Rows from block 8 of the image encoder of a small image captioner, named by matrix and row number. Rows with one number belong to one channel. Each number is 500 + 40 x the weight over its row's rms, rounded and kept within 0 to 999. All counts start at 0. Numbers have three digits each.
After each channel's rows are labels from the 100 images, of 14848, where the channel reaches its highest value: "strongest on" is what is common among them. Only what is clearly more common there than usual is listed. The data: simulated telescope pictures of galaxies.
# convs0: first 3x3 conv (encoder.blocks.8.convs.0.weight, 128x128x3x3, each kernel summed), inputs 0-127
# convs1: second 3x3 conv (encoder.blocks.8.convs.1.weight, 128x128x3x3, transposed, each kernel summed), outputs 0-127

convs0.118:463545477426423485492451502458485485480506528502507466461490479502475447535468517437466501570406497557498485517437564471447522482502562463436468511534469526489482492563497443528468471448507447465481523470504508458509448514480510462487509476385545482470461471428493407503474446441522525435466399537466489456512576488474467404470537483506439463506519526541512494497496518519462444427512
convs1.118:450506509479490461492473545505596511472520480371507491442467543435541555590510521427524493512476514472468432513452501497534504481478442463489500482515508534561467572461555517502590492483551450517552507585505512506524484534488450580554407483502480520542515477477468567512514496434518513420508499495464442502557522500500512496477464455469495505489396482436514459472490480464524475528556
strongest on: flattened elliptical

convs0.52:491440453506479475471471459478511494465467537540475466413432489450492402467598420499471491503475518511484600457493516439493497519524545485487529497457505533435486464607473501504399507460555483476581431473509512492495573487452488482496451522472455509474563472482478509425481495490518493506481435496468503469529491470525534547535518441461455505514489504499492413516408447498495483558447
convs1.52:483543553507456468462447548465484508435529496462428445505468532487540548513524482528487538463503465558534557478443470499514505513477438505476457496451437536422551506490542437498522471496531534463584477498411493549512534454509522458416528509490534505510583463456512525531424511495447466493481532476503435472511486490503555572485552554454513530571481508511646492497469473546473471554499
strongest on: two-armed spiral; winding: clockwise outward; tilted; winding: anticlockwise outward

convs0.91:494502479518500500477467515539526465463496539491520486463488436423451464497459497417452474549512517463542483450446598476526453460517460429433493461481500523449493456502469456414445481588475505525462447561521544468485495467445515463608416447507576486471503472477519416523447513475486552531473433455510525480498540498486502481493505456566477462468531450478504468462441536509499466438545
convs1.91:521451569543437508480509529517554627407488517489478511545459449470493434579524573541508520507556534517478412450454475482486472481466536533530508569466490504508507502484460498462451509416491506495483527480426457514458477442577478486529462464490469469526468475494481562483502502437465496464462544510433490517597546528545536488507511422545450430482412527483481492515511486466485492491472
strongest on: flattened elliptical

convs0.56:526388492538472474478417508461446502428479449473567474496504530502570468505518407446472500452418464444467540479485505499519484490499538513516511506459497547510513447505486370457446425508529455494435479523488576441487496582481519479498487500487460511491489489461471510434482466552488459454495465476488500519507542487480480514493503478420562455520492469500489612535410482455531513521486
convs1.56:449498531502444496491475501500434444482476476487481500540488454444475488550495450514525505507445460492511587494481514505435505515533500465510473543580492487491504507520464519510536469462472477470412444512379529548577542406489508435507520526452487440490469536479533516391459497503462603481477507464498520472515448483558579484539522538522463540449486460476566572496490466402469484488490
strongest on: two-armed spiral; winding: clockwise outward; many-armed spiral; winding: anticlockwise outward

convs0.112:462441494519429518395511438461445421545536490521488524463460558499450434486547489476530539452455494506510490562467513497451524493466456553603465492502489496523468524485571454512527532412462449443538528567454548562472500501535464527412496507468421553543477512528479454464487546509528430520486504515467472500456488524503481508488511539484510522502434480412514529472535484564427506525537
convs1.112:498487491511456494461518522525442527497529474495496542480522474507496512426521447478492488490529502490504470500462428509414517575450489477568499483541486477494516457404580538562541506487524508494483486500484524488495529451490490492595495595511494502517450464439549459435518541644510469481459604447571519484528494479513522461477513456471501557546374466488481547502499544449528512523525
strongest on: barred spiral; tilted; winding: anticlockwise outward; small

convs0.84:487448496418454523477468508493456452457456526509519550420536510483501490475482469464457414488448551495550541448543513488532465499436484506453485471488472472444437463501491446501520531509514470534448466496448481519538527573503476468422493464446478447487427525495449493505472428493508444544506477419474436530458637552466473524458433494466500478471507505520414463503429450478469535478504
convs1.84:497534510510442449425590510510479522521504527470513499551514482443538460477519467493465494477582451452475421500482486500517571501496471514519501487542489479503539479438466490472459472558489508532528408485460501465417481533506510556447478542496508486516515476434494508431573466506590470400505565507465529431521471465562480482500427503531459402450429495476547458525458487546496429460499
strongest on: barred spiral; tilted; winding: clockwise outward; small

convs0.114:490444490428535466513502497511503521453433492449490451505482504500469523593490515482527471444540530534432494489470465520473444528430499462460518518428455548452542432566446471482368486466458483455482562465471502456515445457520549505546421488413493474509462491507505435574485471451439472445462463491493513490463458533506532460484472461549468434485501498442479472501428464532486533448490
convs1.114:525578491543563501479479437543447461454506539472471488496461493474509480521473596471509532473461526478484435507501510495480536492537489505467513437451568561532473499433509601449544475494416468530484574565453490510457462489428500573495412488486465496511427559492484525476565497503469530499468518554469507520482493504530528483468463516473492500411459516545496476480648479475472469509464
strongest on: bright star with spikes; ring galaxy; lensed arc

convs0.49:520492498498430404478472478397453460445513462473487466485495461505429469438495502513494475483476494541546472472445490395528459529460497439526398517529457471545439539604482490408450495492490511491462488458545522522536485519566458487515514458449487536444519462434513554474503476474480408472523451495474492499444501480447535531495540435490517479505494539531492526519542544541446440460516
convs1.49:541403502534475496497391510524501552544460519574480483522463504499581497490433458458585515548546479501475491511527461562472473458534488485465550453527457551495517506438536509534487510491455510525520506523441490487498525418585551512489482484567483490462480510567489505512533462559557527447479457555460472479608495453513467468522468484549474559412446430560494486519482456536517528529512
strongest on: flattened elliptical

convs0.5:497401532498469440460535486516476499442470449487447478415508503511490460545511366510482465490482515507469507472509536444487382453472467400430524437490437443499512501478493497369425496484478456486448465492495499412502508505497413527488514462533470443519525533501462532505482511478483448513517466473483521488485513473498511511452497388471518487521545502533478466484529536483464507492477
convs1.5:455520513439499441500387530465532495557519491507419522453459507453457460468581486501491472526530475509535493539456476480542572514558470549537529517530492518479471548446422527527527460466509498514550498490511515540440496488437534441495509402584482466500480481504459496424498512531524552537499502531480458489531488481513518468475437528506427410418419498501421497528487455501501465592515
strongest on: flattened elliptical

convs0.15:466495473544491366518519491362525476500497452481534480488524464450481443415499575519524463494516527468507422503527528439505477519456475498494425540453490561513431507556460519526504491505546580455516452505423485539513511441431449506496499529428482414480498493444421500520486469488484505523491525493463491427521512452535497492529494514483441408463462477487491523524478514532462501550507
convs1.15:468517477488463558451532514650526516525476468531535527474479448564544485504434488520538527560508561444516473514498565552499482514555504512536600540522507530480483544518469516488485525472552504546510462520522517492548442478515496510494466510498548543458488501520595480520461513524494517474460535473494472541523475479513628445520412498457550538527590481500515549488505509486545497625490
strongest on: two-armed spiral; winding: clockwise outward; tilted